python train.py --norm="layernorm" --positions="learned" --targets="nearness" --residual_init="scaled_by_depth" --precondition_frequency=25 --final_lr_fraction=0.1
Rows from block 9, named by matrix and row number. Rows with one number belong to one attention dimension. Each number is 128 + 24 x the weight over the matrix's rms, rounded and kept within 0 to 255. All counts start at 0. Numbers have three digits each.
# q: attention query (model.blocks.9.attn.q.weight, 128x128), inputs 64-127
# k: attention key (model.blocks.9.attn.k.weight, 128x128), inputs 64-127
q.80:093125155135134159138163137154116130096149094114100126101118133164114186145136138144145134118141125105150105193081165128097123120145096194153112114138120138091100153113156115092119106148113162
q.81:077137152114167129114141104137119121093168084111089130102118113154141117109111139150169108162153175123128137105129132087050118113135173100129153123170128110132136087128076145137123096108162154
q.82:139112157122141079154112119080101157109116160114133127119155095136147134153095115107092131104102164149178164135106132106148099096063116117154145141094072140145157148161145135144088054105120133
q.83:186136124144129118076155150161108110153100143090168153141158136128116120134102146142110104145106143119114110132122129129132112100112159103129145079147134124140122117140092098135134085119165116
q.84:087138121121131090112129128169153111100094134100094109111119084154117113153156166189161084120094125062140113091146103144107105119158155120115118095121113079138128145129123134131153121142117114
q.85:150168091077072101147159129125186102157108126154095116128109175097146115125108118103154104124134099133138106134124123228113136160094132095163107127126118110160141173143102164146118101154123177
q.86:104150109109120123127144126146142087150153083084149122127168125140108112129178110131108118137101122145087107163100129135111110158162130177152144146145192115106110143093116151151055110122132100
q.87:106133141169129129081144154131177181121140099083154145114112098068075174076156148133124105137145100129143126105127104153160128134095159115157109102117100142138154142112167132119120136145076147
q.88:104124086155113129114122121129124112082167145150156135148125098161078129148101141165105090090160166122115167078148131122127128129124154104165149119080105125159156116102134131111087141151098132
q.89:071131121118120090120172110124127151156099114095142123100129112108153136123140155123072063139130150156124125164148184105130137164108155085174146117128095132131193144155125159120136098135121139
q.90:102146131137098131088155115084096134105151147133141092136123173149108093136103130157168141134114099121101126164172113109143124168122161131113138160110166152124119131119111116124141160125133133
q.91:091122123114129144166118149095127153160164136135112153116150140115124155145130136146124173124111100127107118151087104181112170121114126119124081145151093153149105095138151074150134172104136106
q.92:153173120108134121080109161083112107165128098143154143153141124098117141134102132131154189140140085124126093143155168131091131115183139134087126096134112141193103129119114138073060144125126147
q.93:069107090104115114125117111151158110118115110180116127173120162161097142145169135142094111124128114115141166083130198111121159116142105143138147130142139140124132086123102107135117113147121126
q.94:078144156103159126113156121145139150149106177170129143147158098155108118110109115128108094094150086106168113113138131131136115202130143108142112109147153109197101104165121095105155113118153124
q.95:144183107144143131107144133109115109115111088104178127115121118119140092123146103163097124080102093143178156155093086085099092087134129109137093243159134125118150089190104156101123135142134149
q.96:157108157161090114127145105148115136102148169121154125084106134146125145121157123145114132144109117163155147162135126116167118148115108119157138100114111122142105163139143178114122114142112172
q.97:142133114087116112123103125107115109108147094126081181149130136138114126131146129147114121117146119152123134145115141067133135126133143093107130113083135152111134107107121118153134172138102141
q.98:119144138105147112139126108144146139103143130157111117117151092130094126140100093126136178114132111128124157143102110135132126152104153102095164149151115118138155145149130115108147157105164100
q.99:135147135106134126127136112129116083123099129137123113105149177108122144115134116125109108156133089108140106122125111141110135158089094181136104147154125141139102141139106123109128150141128096
q.100:085149172095143127105123142116102124146094155102079143165101120104151141085156143159175148124105111114122120110124122101152096109145147129125143105119127129134132119127131095138148116095170118
q.101:160134145103184122117130130157068151150131085138166079111135108095108150113152109118111106119090129170121112146120108119100125140140128136132124158144175130141111112114158117153114095112125138
q.102:083115136149161121105138120122125127104094140156123146142155144139105158095137153166114118118159090158113121155120091133114136141117159138111116151096110130116108150161119151134145132154156147
q.103:095146118102125113110123133120095106153143149137143087102145104166165103146134132171152136133131165119130149155133097104104126142112150099124144140169132135144135090078102165128130088107169110
q.104:037139108107106100120139152124110139128099125121131149103100121092119187090139121118123126084134107121126135145136148102094190126152134125129128095098163163129131094153150134142127126127110123
q.105:105132144152120107118174133135103104114090113145122140091163162152100093147117108084167115175094155150117101121133096115119104141135150064146113099140126117130123086153104133136134111123101137
q.106:130153124152084070103147108149150138120135129112128139113094082151151153150106118122110152128126111100134157156148060127108148112117120110146154138112179150147109132154152143108152112140138129
q.107:146135113143151116173116092145091095104118145127140140102132146144121112161110133134107144097123092095152176101132157134133178114095112109068151164168141161109144092164102139124078157162163123
q.108:135114144159105137129084118122125123116157120160121140151146166124136146097154167143124131141097137146161139135132140123144123109136117117122130126125153117090105148109108157144140114147133143
q.109:116123108136114096153151137109165103126147121115110145074134105147087148157117179113094130075139081129123136098114143123148141145090122140162123082142144107167153151102160155142107140129146128
q.110:145137145107186134113185162137118122137105150119117133142108158150125103105098130120096163141096132137120103105142109133160105107140117137144117130134163138144143131152147151136141146128105155
q.111:137142135050127111132079125121136149141149165109103138150132111122154144122095103124120137160134100099115120139137135117135138118085123119138124141110127110117128143130134155160131157142180126
q.112:111125138140082159122113137113167119136126147134151134154126145164102167143121115140133126125107155128118100152093129131108141131086097112129116157173123135093128143133096115124138086135130150
q.113:137135109124150139158125111109100071129133148114090113154112127133136160133092114142066185172102097103115114085078132112107153138113132109126128113114117118119085128133151090117155075141118126
q.114:133158150166123099133134149120094108156150124144117115098138118119160146141138133110095134156109113133099086126113117154145141078120115128129152128112143170116143136109138136127139143174131135
q.115:141097120131138123162124147114138108111142092139126123101107133110102117143111184104088110124108169159154135163115112135110092150157114105108125121118127138100158136168145168150116126127081146
q.116:147130127126101143166147111109101143113112104099169085133132074115143141128127182129124078144131179097121128127163120117123134163150138106139145126115131149136173147088147112119144125085125128
q.117:118139113116120125104116128143134112123168193149135157125114136111129154156094141098142154131128138095113129119128169104140151150132096082134129142159166164122139125101143150155124140111121115
q.118:166122114100129151150111156127077126152121125121118164113139131094138111107133078106125130170123063142133114146134142111104123180117172156094140138156109097123169053135125099121094177122125112
q.119:122144111107127133108108114127136144136161170127138117117138173115132111163099132088174116131172112124126118117166103148112106118139130150093120100125125116115129145107162157131149176153141082
q.120:144164146112155111121114105146086102114089134104143138110115157126173110121161119095147095116095124123126129138110062080150170127105170135113111115114158156144150104128150134161150156102118106
q.121:126156142094132090107130114145119122103140163126144138140121145127132141108133143127101076131112160119123096155132163127158135118098146101150127097120141159134092124112112135098150099126137150
q.122:143123113135130145176149098127113154113120134130108131079145136104131117095124135088141134137126117157159145093139132113097144109116172121112130143117115134142118085126155132172079162062134102
q.123:142127149111180122125147161142113109135142094130138131116124163150128110187100128158110132131115132100156108122156147122110113137112108077108102160158110153075113059129154125145135102109142107
q.124:123155130111152175114130150103142113107156129117110152129133111126116111127109142137118126099189154113143142096111099165130110113118141142117140068125106105101127151163133124128140153141118130
q.125:161137106133110125165077120114098120111111132100134156106148096124127130146158133095166117134133126143151150144148156147115118126137150121113126134157166163144149168086102105164123120130120138
k.80:098101164156173144169141109122136161121155159143103151178167117125115095136112137145140125105107125090124102166125138159165110115132099168149130130157154126117102112084130097125162102126100123
k.81:114128135134105156138106131142140155106158107164125104141110132158124136097102163135117105148126166130180116117112159136116108134112158113112155129094116131135155113105165103167105146132144127
k.82:164117159126134179132128151165125117129144136126105125140136108127107092125128158124104127124125138150110130180100140162159102120130143109135118110104116102116168095133112124142102118119112146
k.83:143140140129137087124183118150119166102091148104159134112122087144153104124107125136104173134128078130119149136088094115126171102142144118115130099124149125143090150150127160120129122130122136
k.84:104158140113156125098088161161149117138086157141117115146112080161173137085158148127113129076146135110157130136161101118150111139106105111134126146106144106140106127126170094097133146140133084
k.85:136132168129091151118123123134167165190107132110086138168150154157102159127149118121119101118110136153094120129076101119184161132142113101157138136127175133107144140108150080162131107114107144
k.86:133149133130139150108113145102135163153116123121086105115122138111149130128120103108113112134124103131150152119116137120147132129160154105130136119109127096134160136119151133132152169122141143
k.87:123190121118136100147102121141130120132161131140109137152113149123112147097108151171151129123126097120107097086174155124099143130160122110113151069108105057145120096143135132127176141115129135
k.88:123126104130126137162168177079099137161143148137083166115147126122161133110116148112105086078112139109166156105130105125131130164132158103131082110107130110144116168162137151144100105149159098
k.89:138133126116085124147082128145114192100112141116123162130144110189157101132136122149132152139165108128134086101117167124121113132128128079144142119118124126110159120148161126128112110119122073
k.90:141096140135149135125132147103145118132164116128146160085091111158165159119108126092133131134129129086118156132134087171119142123124118107118136084109106131129103112154112130133132183122132136
k.91:101093124131164144086158110126123143101160108144133141145151150087137156135118097139115114134156095126114174164092096142113116134162124118120113155119104144093095110148134095112154161147123129
k.92:159119160122086128114121115130149107151141083103144138136113114118128105125161171091098158126137135117158140124106155156149117142182104174111164089118091175103090114166119130120115123138158113
k.93:120082117102128133152109133137152127130153135119075128155115152148127111175183116137149138125132107117141148157125146143120120122189121109106124151093158101099095131123131123080119113143149146
k.94:092097103159146083147125097168136133121087061176120163145129162143123096125130109111146132166104079109168137101150092127130109166118104142110127077115114109121083127142121090129094150109146143
k.95:130168131125136151108136151095157160125137085152174126095134076082122130088174094150100154109111133094139134145169119128154130104148144122140082143178102111119144080145185162146107139141110146
k.96:085165157127173124120108185107161103121124141109162157124150153153144141128111122132089138121093151134195116109132118126158127148140140155128090099176123126069172135107127126122107091097122118
k.97:161146153131158099134170105084168092152155061130157195171160088132114151166128123092191104053120118139123109137092163102100113155117126136137125166096188154090141169154119109126152160159102178
k.98:087101083149121127075085095142128116112120122132102118132123131154154139122115170115091127133159131094163123142106113132129096117157091135120114119156086095126131144118120141125124131124127109
k.99:103130115165118167095109144150153131115149167148096124099096121112169073084080109134090166151154161148116066076149114144093117125131134149100130134137105089128106098135127079124154091145145122
k.100:175089085130116106116113099147061133089088111140146149130174133085128100130135147100066136103176078138102185122094094157146102146144139145158165115148111117132126094115086162075114106152147122
k.101:150134116088078132165119170135089076115120149093113117134097095162096141161153139093165123153079132134079099135120126118129109153141147119127171109130164130082148145181102166124150129150141130
k.102:101153154134095105183118095123133070093113130147123118110156134108160091099116107104123094118155123128088113142101158167133093170133122142164156200146096127115132094118121097168150126156125152
k.103:125142139137125134097142127110110130067104084113110103132095090089098131159088142110145134111132134115101128181132120151129120141080120132132164155126156126082144091088104095153111179128131144
k.104:146134158108136140121135173100131111104076158120118129120176095136166103119114113152218088142099139129120145113161133130080103116132124151178126116097155134154157097134128107118120093130096168
k.105:080121168163146152133158116190137079158114099166145137129135121201197148156134117101115144125180134159136093159064139096123147120119132119130118148140132133160138114073128135171162110087105130
k.106:085130118144132172111131113174172098104105116119144106121151163105162127119161146150147085158120196143093141112123127156106151178113158172110163065156128095143125113109159125143142118096116119
k.107:109114043120151139094155138115114107144116141129117136114079145090101125113114129101135097188127134084114161186138080157147093144129146110164107123150118176155066121133131114135119121141095094
k.108:138144129124111078155143138139144067197155153125152125121108142083118114163146132168162143100096132125121124152114125103124126159169138174105158157124134114132141117099098098130106152135111132
k.109:127084097139080139104170134069126137171148155115170113076113096095115158117141128133140098158112101123180120151098136105176096125130113144111096119092152065111143110124161144153135081131187067
k.110:124110080117189118159175134089144077082135087101084176151175132100112132117115155153109131166098165143140142134154144151155132141122162099098153166097125117110152129148116105092144106131137143
k.111:116121142117115140072134133104117121090136085111164160097162133075129105113094149159154112107153159155136140089087142116109164128087110142167159150141118102122141123122095134128159150158126086
k.112:177137132168152108081154169077170126142081132154139128163102069135143125154127101134099192110133157129157085166155125122155118151119106123113142154134091136161146137071141100114126121098115140
k.113:132100137126121157068147142126140127117087094126104125125119173123109046070081155165099188146117144117151096165141106117139116128126165123149200127163102132121141128133149117102111075110077124
k.114:151075103171188135120092114141101089188079154088172142165156136167092119139116109144122149129138101150134108130112120136119139146110138180132137100102122142111081124139155150101103139169130127
k.115:145158137115140124147121123153139156166149144159153150151148142137153183072147131095184105101130095132094176144079135062156127128135116110134125097144127149140098156160102083118114160161148120
k.116:154112142073131099113163143128123203129115112088137108140104165115083106113183145133160115150108101155113194117149129170113149099096183169141120108101130107101106135125142134123074131131161113
k.117:152111125135131154105161123089127109101080104102132123098130119137128132136075151174153101116116151128148159178130124120148135140104121120131144108125146130150111115077170144117143153084143134
k.118:137165120172104132080144130117128142138117149160149150107152102100146138079102131122130142119169105116123078153118116109121108050115100132159093139122143120130175136169095125138140081160141115
k.119:121144136131127109162164074144102097165159104109147094113115141083159123156123127131134145129145138123176129137156175095130167120162177160106113148088132115103137173149148157142115150125157112
k.120:109122132132113095127154161133085062042143081121152150071134104146133135101150160116139122161118091129142174111145109161138126156091166138163130152162177167185145121144128148167156133143092172
k.121:099111140159148158095135185112186119121120169148176142081116150090128138155142129125130143152103111166098157107107105108141136158117122121097184137150195120141088137066110127135127149127133113
k.122:126130160105103138104167135151081139131165079112103136129134167146140178094099143139147106107129135101150148144130131090135157147116134154142113176131088119103140181097094109189125094172110119
k.123:084157079125143138141113153153131112134144107120100128134116097095160097146142126116164097154137129088138144145113101105164160144123124105074105156126157147140164183143141112134122133114116123
k.124:083107140120128096166105080120144153145163080114110051119148150147118093124136158102137140139115180150121102117132148105097111132155150130110083167109128136133157123158125158134156120107149116
k.125:079162166108146140120161157142154135165152125144121100067118168081090146139115145139127143105164108120133152156133153151065134077141168107189160101138132144117117109128149116097095120099114122